{"arch": "coatnet", "model": "multi-label image tagger", "dataset": "rendered made-up planets", "train_examples": 97500, "image_size": 48, "crop_scale_min": 0.8, "horizontal_flip": true, "translate": 0.06, "color_jitter": 0.1, "norm": "layernorm", "norm_position": "pre", "hidden_act": "relu", "mlp_ratio": 6, "head_dim": 32, "fused_qkv": true, "qk_norm": false, "layer_scale_init": 0.1, "parallel_block": false, "inner_norm": true, "patch_size": [2, 2], "depths": [2, 2, 3, 2], "widths": [64, 128, 256, 512], "num_labels": 15, "init": "lecun_normal", "residual_init": "zero_last", "optimizer": "soap", "beta2": 0.999, "learning_rate": 0.0018, "beta1": 0.95, "shampoo_beta": 0.999, "eps": 1e-08, "precondition_frequency": 16, "max_precond_dim": 1024, "one_sided": true, "adamw_lr_other_params": 0.0015, "max_grad_norm": 1.0, "cautious_weight_decay": true, "max_steps": 5600, "batch_size": 256, "epochs": 14.7, "lr_schedule": "wsd", "decay_fraction": 0.4, "final_lr_fraction": 0, "warmup_steps": 110, "weight_decay": 0.4, "adamw_weight_decay_other_params": 0.01}
Rows from block 6 of a small multi-label image tagger, named by matrix and row number. Rows with one number belong to one neuron. Each number is 500 + 50 x the weight over its row's rms, rounded and kept within 0 to 999. All counts start at 0. Numbers have three digits each.
After each neuron's rows are labels from the 100 images, of 14848, where the neuron reaches its highest value: "peak on" is the class under the peak. Only what is clearly more common there than usual is listed. The data: rendered made-up planets. In brackets: how many of the 100.
# fc1: MLP up (model.blocks.6.mlp.fc1.weight, 1536x256), inputs 86-171
# fc2: MLP down (model.blocks.6.mlp.fc2.weight, 256x1536, transposed), outputs 86-171

fc1.87:442487442478541450497481519469478516506497541571486414595612522457505510511454466520546492347453477492504461498534536483471406590464475517507514541562513540530432551537469430513463445524506491609453416572458397517367483539539480489543529516543536534487513549
fc2.87:488385553485415510376429510512533527647500483513461524482427475602524502550452531561460423541555511535506540557476463471505593360551551532483508523473547563500535507401583469546415522505493491468446501483617573549587459503466574449507433434537505508435516464
peak on: ring (49)

fc1.667:541508509509479488572554472546431377453497469491486473603425428451489554559423508456444426467461522524509434523502542567452486499532493543404560496449504496511523472421526482474526345651581415526500579487435589424382445529458454550434522465423497512461647512
fc2.667:449499501451446529510423488495589516506513481545573494463475491455509471591525467547526556539573504556550530503531484416499544463562522608509463545576541601489507560579516473551449559469465561543526528486518448532623520464461558433521475503486541448491458486
peak on: planet (51)

fc1.342:477514445489461489461510587473505507522496442514400496469496518421537457554452447547449503364484498440545532505502505504448504487421577563547491639603526512451494530479480453541446480450462578574466438528452462552414503541541536492492481522543578473436499510
fc2.342:558496551449518488466436493499503522515506535495490560502469519608515550508488514453545458534579516523457464506501458523511536506503490447507558457439514581498493451446538491474496537519534421456410585385529524496566517498493530513574470471549473501495587503
peak on: ring (60)

fc1.380:487475506419520537487514545393503478447476433407490536502544522584477485460477502494490436456469546574510496561524568509496495518600610514501423433516453471524515428571521528528416455508505536437505404437533453455488448537536532474453542537537543529483536480
fc2.380:482524480438504532394490505532510534540491484538502430522500441529486475496544540496486521523504510509502487434532481435472424501496433465490493575393554473446494544338542504485528460467498527572505465535556589554551500499471450528530460477466514484528430453
peak on: ring (87)

fc1.63:523543409544490470449497563531468512476394489542443560482470485512514414504527470450445540471416440478497572501641540517512507522393499436517591466540458479591508406525545474503486557535485447534475489502518527460502519524585475398630563512514469462505574492
fc2.63:546528464496494498577518520471525501529531417489480507508471513449458487599488514476605516502490557657497470502447484517391492424488452369623383624593513424523487495509497453474517434553552523447511462546533544526372564500440491484502546552501530467491537544
peak on: planet (86)

fc1.545:491519488663557531466582464505493495548565497533566447508474530468625505504421448557595519521476393502514550464499516465495597420524493536531405557500483543474534527507540516465522469483600553525511445522534487569492465525521497516496395560587521571504452493
fc2.545:496529545534468536515565521558446493568448491503469555492526466662548514412539462459459467425397543403501434534486564546419519523507409466384578472589609415532493510339484406519440580503499471478451508517537525457446475490530526599508423447546503478449503488
peak on: planet (82)

fc1.141:444535358570530455512438569461477496490392490551485541512592460440568436512528485461554490542389492476554521580584472457467450525470437529476529536529528509478475441454526519472624631502630514575436510455429493467463524503482491612571490450475493502604517440
fc2.141:588449525554464557483527523472571555491455431481465550499455531505436564383565469471564564410575464588507491528436494540464490498508499385557442566569396530545510527560472504464501538511548453485542487531492496611446502516423493493549582536497494599515499538
peak on: planet (78)

fc1.522:527452436523482573573514524511459537502615492435504577511418607318536514466522441546460472400537545519532526552458478532555348474547520463537465470487473426490502498562431492488503547556454454458467513489395481503454522553421450413544463492488557572402477605
fc2.522:453585497524615477489492429555472536473496575513425559534614462508527481538465539528466473525565515537518520410508546450501556573517428470495442499538523427425474512498554517497493535464543476554504520479590520487524472462526475601478430503552509490576530448
peak on: planet (100)

fc1.387:513477477468483432546480431478501459475419421475586530622596448473494465483476532552499483432401509609553509537498494486521546539520537507531519515532429453546479528476588472526520311568485545506496469484609507466459471556486573495577531406452502489482426542
fc2.387:471408538396325553416486541443557497528529514521452433428484509577508541493527485547473557600606582484502470492589501450524506495586428565376478519399628573488509491446494568511431583442525471508461508516544481564596479408527504491477477485458497459546540473
peak on: ring (50)

fc1.696:450454492530488543496428538525430561507484487521596446468473532498559496528531486472461492505476527520523515526510521547511465463499464481535507482455519510510529474578484556443503545462516407473418498439519465583406477506568521601592436521567572424497532455
fc2.696:591524497662495429504523454551412536569478477494573451544488497579517504375509472446563448384451425480509481525459503529359441537472428540521436496622436444534454478577509503466517481483492543494532438511461509534438542541483488550515496513586488544531409452
peak on: planet (55)

fc1.524:576498483532477456418485460470520476563417548498472532547480476475497499545473458484571407589507515530423603490519469496495560521432524487504516463515444508510515525570543624438503496462531441512487564527593558507440483474535512483448448499497528550590537533
fc2.524:499573499384513386534507422478458490456540478506481440457547430415395376519492557513579493465419519497517472470490492423477429571493475583517527510460537421471443531456514466567503466522497580499559486583497577445451515507515544538495502596480516446513469504
peak on: planet (91)

fc1.568:537415547465452440649460470476498550474507471398551588477505507459520517461523484408577562487494560572575495603543462483501512509615463543486458421433458515622465537493483485476521520572522504468518532531470535491470439485427520512628468471436466518573565434
fc2.568:524494424379582608398497483491492484525491493527529366566535515560504572576521522600457492616509522475485462473502517478532515446476540510524471485491533436464491544478501564537511418507505534528521517494493539565532426509505479511446513548472502456499540535
peak on: ring (42)

fc1.326:491500467488554358469483428489543482488467456469512541469557473540506495522504599435483505459509395520461481486557423499535524537494492547523445520469551544572521442385536520447543542571557386463520502520506389534574556570511481497466507452521481377510487501
fc2.326:543534504537488497525522494480464488493461483534513535525463552494513537588467426470557457460431514519468556517505497564496496485530507431451464610794460589515544449549503412465495514483518452457420463424446457534368549444566478511510472497526493571513529480
peak on: planet (89)

fc1.481:477518495487457507516471570512530514507562469560489521460574493437478542561461478665537488498542407495461612491474455485516540487413491491567506514513561453500518579403564371439459460494449484635516428464552471562503476525581485396480545496481531482487421544
fc2.481:534520591409489453507436489481525454509500607530508532526458524545519461572492560486493508493489648493475478491518479565499504529527473433439565525520570538543522411442441494511451492439517461426418474533482442458497495510496469518463413448443486480531527439
peak on: planet (68)

fc1.100:381469591557515433489439447477579616495523494547540446500479470503503488462532440500552519547481554508488460566547555577542541400493532535446467466528488436479459452527457496511544527528496557510507504505441461507521554515504526506448587474682389492500567465
fc2.100:495500553569604544491565474497512422463519471424498498521482479535537494481476497529372454527560520518487517516490470495609516475504542477552496589679513538558504382480532547486505432491540461451528478456475411584492533518524502500471488582423575487530460494
peak on: planet (95)

fc1.648:465471484465541418598423459532433526441522467464491512427508601545499515573523478461516518426439537505490472540474532543385459493533484472503467483481522416509598533500439375524471444457496447486568513521529442499606462410509570459504454420497477512487491435
fc2.648:407499470484496574537554486651402510544545476421487552515441520504438444573478474392562544487446455446501483373507520555493473432485525580476550520529504560528522418456460464505521510472407431510574488535606427465503484457533470461530501612483530483427461501
peak on: ring (60)

fc1.80:533451409497583481514463478494513585382437455602478498413475536576530451541505512473560523431423562576463501555497526456410526549542412535495622557515502455569544492547496465528442506462475494593487488481449546485401481466513569554532491489556528507497468463
fc2.80:514527541503541537412530479500471481588472468504539527521486455394503524443469482464486501483505433379524495388494481490428468484450524444531375492410466514477490495445505555487498539535536496458538525494486492500482508521438473487458557524504512548499515515
peak on: ring (87)

fc1.186:496537489453586369515420518520347501437600460456501539439519639497475433548472509517505486505492519508409504494554475495498420538526464533489472470565514486520578525469475390512457415434457454525542521540531421459509450408495537479551448443491623518459471536
fc2.186:445481455578411542511554484527446555504534504502442534478485515572479524600495519421568529455405441387486555496470535521501505487480466477447553469503503440479523488382508339507495485443497493513522526487569553522510546503555522523534467532474463470475372412
peak on: ring (69)

fc1.0:512403551505511459416501468454619530484487479526511474530461453493579398490555601562538406467496483441579495602521414484518482355550605480520448508524553503526416508481610534491451527425442588483510516458584484548449540554512463557502537584549531431546458473
fc2.0:530526501436443498495467471537535470518420508487546328553520486561467448377520492499512535485530535472485481435502528524532423520580405513474458494420522456494468555526516642534526523569481519502429503546495498496556475478514506568510474491473466556531477500
peak on: ring (88)

fc1.44:555568497485451435494445546453492494487495420621512496470471580486434413545448465453538482451503465529449468529519515507434445429544461546534548531515442438474545536517421426498368403461504603557447457508387502515378534488522582424543477534550561534450404531
fc2.44:466418520428556538478508460544413501563519500481496519504553557624503560522532522564422514493496503482535526475443476507526538515542504478484428472429474510518547463427568625457462546479486479525516581408550552550613496566555453500459519440490474469494524498
peak on: ring (53)

fc1.479:560527529558467459429462511567548460472450586465602470551429450509497508459562518509522476553535531517430463510527505449516488497538429450467511503476490527456505485461411565528538549456537468447415506508458477435553550469566479565568380533495615471493526438
fc2.479:461509493528563467558486445470464531496470506473459430466570502407512444482455497564545407493523427389562545534425496505482496500502560546539469549561469515546480539585587434475485475525468501481621459530471523470405496455492466522518548532567484525543460482
peak on: planet (85)

fc1.681:536461583557480432436415499547523586453553433519553487438475532496540565591528490487478480444441494473473515598508452452465479428511470494527491551545495433560476520565484475546455521404464444491483493517542457524449473492489499486504450527465464443401406566
fc2.681:525514436448628473542541500586388473515500520529486493541507519498482499454496536529455513429486474407462499451448515549535451529490437417450482438456463490485557514376444520477540543510514485537553501421476473494417493467550455570514539502525481525501559434
peak on: ring (35)

fc1.325:475504480434428577538511479494472528444531518571445522445524500534569507433520572466514505492423639501547572560484454442535512562547579480421449588574391559425517533550537428494455428499454508496542483473558500539485515510549395516493628526503491516596537504
fc2.325:462485529482513555465466493496528422399522536444548532469517480498502518420538478599406474511461523531468444472489539505479495485524437506572564446342541451481440487479489632468513491528494520469446530534559557479483507565551518499494433494504514509446523518
peak on: ring (81)

fc1.262:479361551472514562455457583502530609525558419514499506544538552449469396561450527438507561473482514441523496650459521513501605527491476411566514522532419474511519543529496459467531534483546552526517470518479496561400497482559467507583467510554467418548446458
fc2.262:538468535363511430490532510506503418594526519562491502501441517578529567517485413562453481531494524481494474544498500525591477466518470555455446486440518608513527475436487583520474427530539459423457546445455530519565477522471528489484492432481544488494520552
peak on: ring (88)